config = dict(
    arch='unet',
    model='image denoising model',
    dataset='gratings and oriented noise at many angles and scales',
    train_examples=197500,
    image_size=32,
    crop_scale_min=0.8,
    horizontal_flip=False,
    task='denoising',
    loss='mse',
    noise_std=0.6,
    norm='batchnorm',
    activation='mish',
    widths=[64, 128, 256],
    blocks_per_level=2,
    block='plain',
    attention=False,
    upsampling='pixel_shuffle',
    init='lecun_normal',
    optimizer='soap',
    beta2=0.99,
    lr=0.0035,
    beta1=0.9,
    shampoo_beta=0.95,
    eps=1e-08,
    precondition_frequency=20,
    max_precond_dim=512,
    merge_dims=False,
    one_sided=True,
    adamw_lr_other_params=0.0013,
    grad_clip=5.0,
    steps=18600,
    batch_size=128,
    epochs=12.1,
    lr_schedule='step',
    warmup_steps=550,
    weight_decay=0.1,
    adamw_weight_decay_other_params=0,
)
Rows from block 5 of a small image denoising model, named by matrix and row number. Each number is 500 + 25 x the weight over its row's rms, rounded and kept within 0 to 999. All counts start at 0. Numbers have three digits each.
After each channel's rows are labels from the 100 images, of 14976, where the channel reaches its highest value: "strongest on" is what is common among them. Only what is clearly more common there than usual is listed. The data: gratings and oriented noise at many angles and scales.
# conv: 3x3 conv (model.mid.1.conv.weight, 256x256x3x3, each kernel summed), inputs 0-127

conv.234:506486459497478486461482459534446476512494493490527505499484482502513458490500526461561506474487499535508497500496505479517491462467460484454495521418472512496510455503502499491557470474518511547494489462513472475491477487472475496515489507499499478494501500456511510485514524493454511496471488511509538446511471462475490509475469448520476526498464511521485478522497471494520475508495
strongest on: sawtooth grating; very coarse; stripes at 75 degrees

conv.139:500500498506499504425492517457518483506502513485492495516497511525500498518467478489485509524412470502500509476495494505519497516502505339494386499503501505498507506505510495505511503473435493500429494496526429500483508489495513502471453497482504504511476475508504499559546507516501512497498505513501398490490507506500495515528484488487501513510505502509485497507508506502494517496503
strongest on: sawtooth grating; dashes; stripes at 75 degrees

conv.111:518517442498498493503501443539481512519522505511509519514527457480442502488458481508458496439490499500506504479492511519422479563556520496492491494484466515489437507516487476516528526486484482532502400509491476485453501511495413479491508501507557499491481539526477517503496503489480517466533479507502511504504498456552453456490534491512500500499456515497479487507502483500505555510515
strongest on: dashes; very coarse; stripes at 150 degrees

conv.159:510515567507489504503520504496475497489491482471504484497480492505493503606454494457555503525495488512522502495480497495499440431539506490456494483504503521499558450503493544488500442518490500516504519517557494477476487495488490500473513495466504516493473527477518462518477497448493537497511455472500483483498461460456505479487512524466476496517478510471519485450484487500489471501512
strongest on: dashes; coarse; stripes at 90 degrees

conv.82:527485486519477525512473481497437499519483474485480490532480459476471497500477512469533516540488496489528478499497506473481482476515480489498478520445505516467471484504512508511540468505506508522492504490484481477516479501494482484533489530480463494516467523462527494468504524454473461449487491491498526511484500461477471519477495457519480511493509513447417494496500505491517473505476
strongest on: sawtooth grating; very fine; stripes at 90 degrees

conv.106:514515455504500497494529442502481479492510485460526526490483504502479485508490489487456506521491498495482491464495500520500506499544496486508487474540527521443486476506501493485562439452498537539499455498461477486503524504484469506506505502489514501495530502508511477505530515482517446499501505495509502461495474476473476466500528436514491508547527497453487490492499479463491476501494
strongest on: very coarse; stripes at 165 degrees; stripes at 150 degrees

conv.148:519512528498498467447449473492496495509508502482493523510473482461530500550525529474541518505507500477541510572497517504492508518554471516492508512508491526458502497514491534493552494461520519515492491496543468511507478526492474505514475495486523508488470540472529502502530472507476448520493481484498488465511491477506469478463506499533493491482456525468496503503496485478477545518524
strongest on: dashes; very coarse; stripes at 165 degrees

conv.1:509486456462506531447536494525463514506515489508486447489439480519500473530459538495471503501507449506484487515498502505516464561442484484514502490500515498447462492508494507549518500477500472499510459528521527465492527481513505505501509485506511484499480507489506465476477470475550486506525448538506532482482451508513461482474522526519504489522584509497455498527514518443469539502529
strongest on: sawtooth grating; very coarse; stripes at 135 degrees

conv.191:500502514506500460505506493500455498501457500515478514531521524514512520507474509505510507491508511499520519540528496525517406517520487496499501481504489506494505501504495547534500502500502475534497536548492532510481493499499503507489523503501527502519508493493500532519506480421495457514541497494505508494484524476509478488487519533537508502497464500486490511460504506477521510506536
strongest on: dashes

conv.147:512513530501488456469522505495511488465500485441517507508458494488545478509570511495514529497487530513494457503482505496483548500480530484505490497513484507489480498508492480435524489492495564533480469535482468493575476519490498466507455504461499510526549452492451486490499522491493416525531558478480493497493469502479525517484550481528489509486423510507507478509488510487499491507497
strongest on: very coarse; windowed patch; filtered noise

conv.246:503478518478482491473477478531475489521515509474495536459485460535499500505395484496523491475435464531479527532510492537536432550505521522499528500521527475521534459483495473490472517455449500481495476530487445499463503481512479507475516495478486504495430485531502507543559522490508469500520524551494491519493530479532509502492481487489511493504463483517497521524553499466474500496525
strongest on: dashes; stripes at 60 degrees; stripes at 75 degrees

conv.199:504502494506499526522504479529510510465479509450498532531510502492492495536519531488494486491502482496539471532501503501472450501487484493523509483483475511497473498501508524497530498501505455532520470514545503495459501513504485508519465501491472506482479512483498496493509503472443477500505492430476529507489533477494486488485514532504526498523356505478515500518501499522478490500494
strongest on: dashes; very coarse

conv.254:500486447463496483475501495528450497513494495480492481467446515491487496463474519479510500504509468515509484482492499457474444504473482510508508492485496505490527476501498479496502509487507466521504483493511505486459503496488487502502495500491520478453469484501468469485500498500449522467469464483505501456504471514502456487488528444467497502414618502490485473505488504497513515506503
strongest on: sawtooth grating; very coarse

conv.134:514520497481478512501504541475499476539489500500576518480464473488521475536530523451492531501505526506551502491491503471510494532535463512494509481476509515476488462513481454464536521467506510500462533519535509498503505501498489463465498482507549504540507531501528463473486486468554526497489504505487513447513430490479468482474479506538501530543460506485500499552515507515475525501513
strongest on: dashes

conv.161:516505440477489459485513437495458486451478487465499491462438499487479484469501505501471494482500510467525500469492502477477500508447521518492495485522485502496510490509501497443509476507506496519490430477520474495494502493501503501511495488475542499520505490480456464497514523519521530508508499465479506459505466465488480502465509403498501507469584505541532483482484518493487523508510
strongest on: sawtooth grating; coarse; stripes at 15 degrees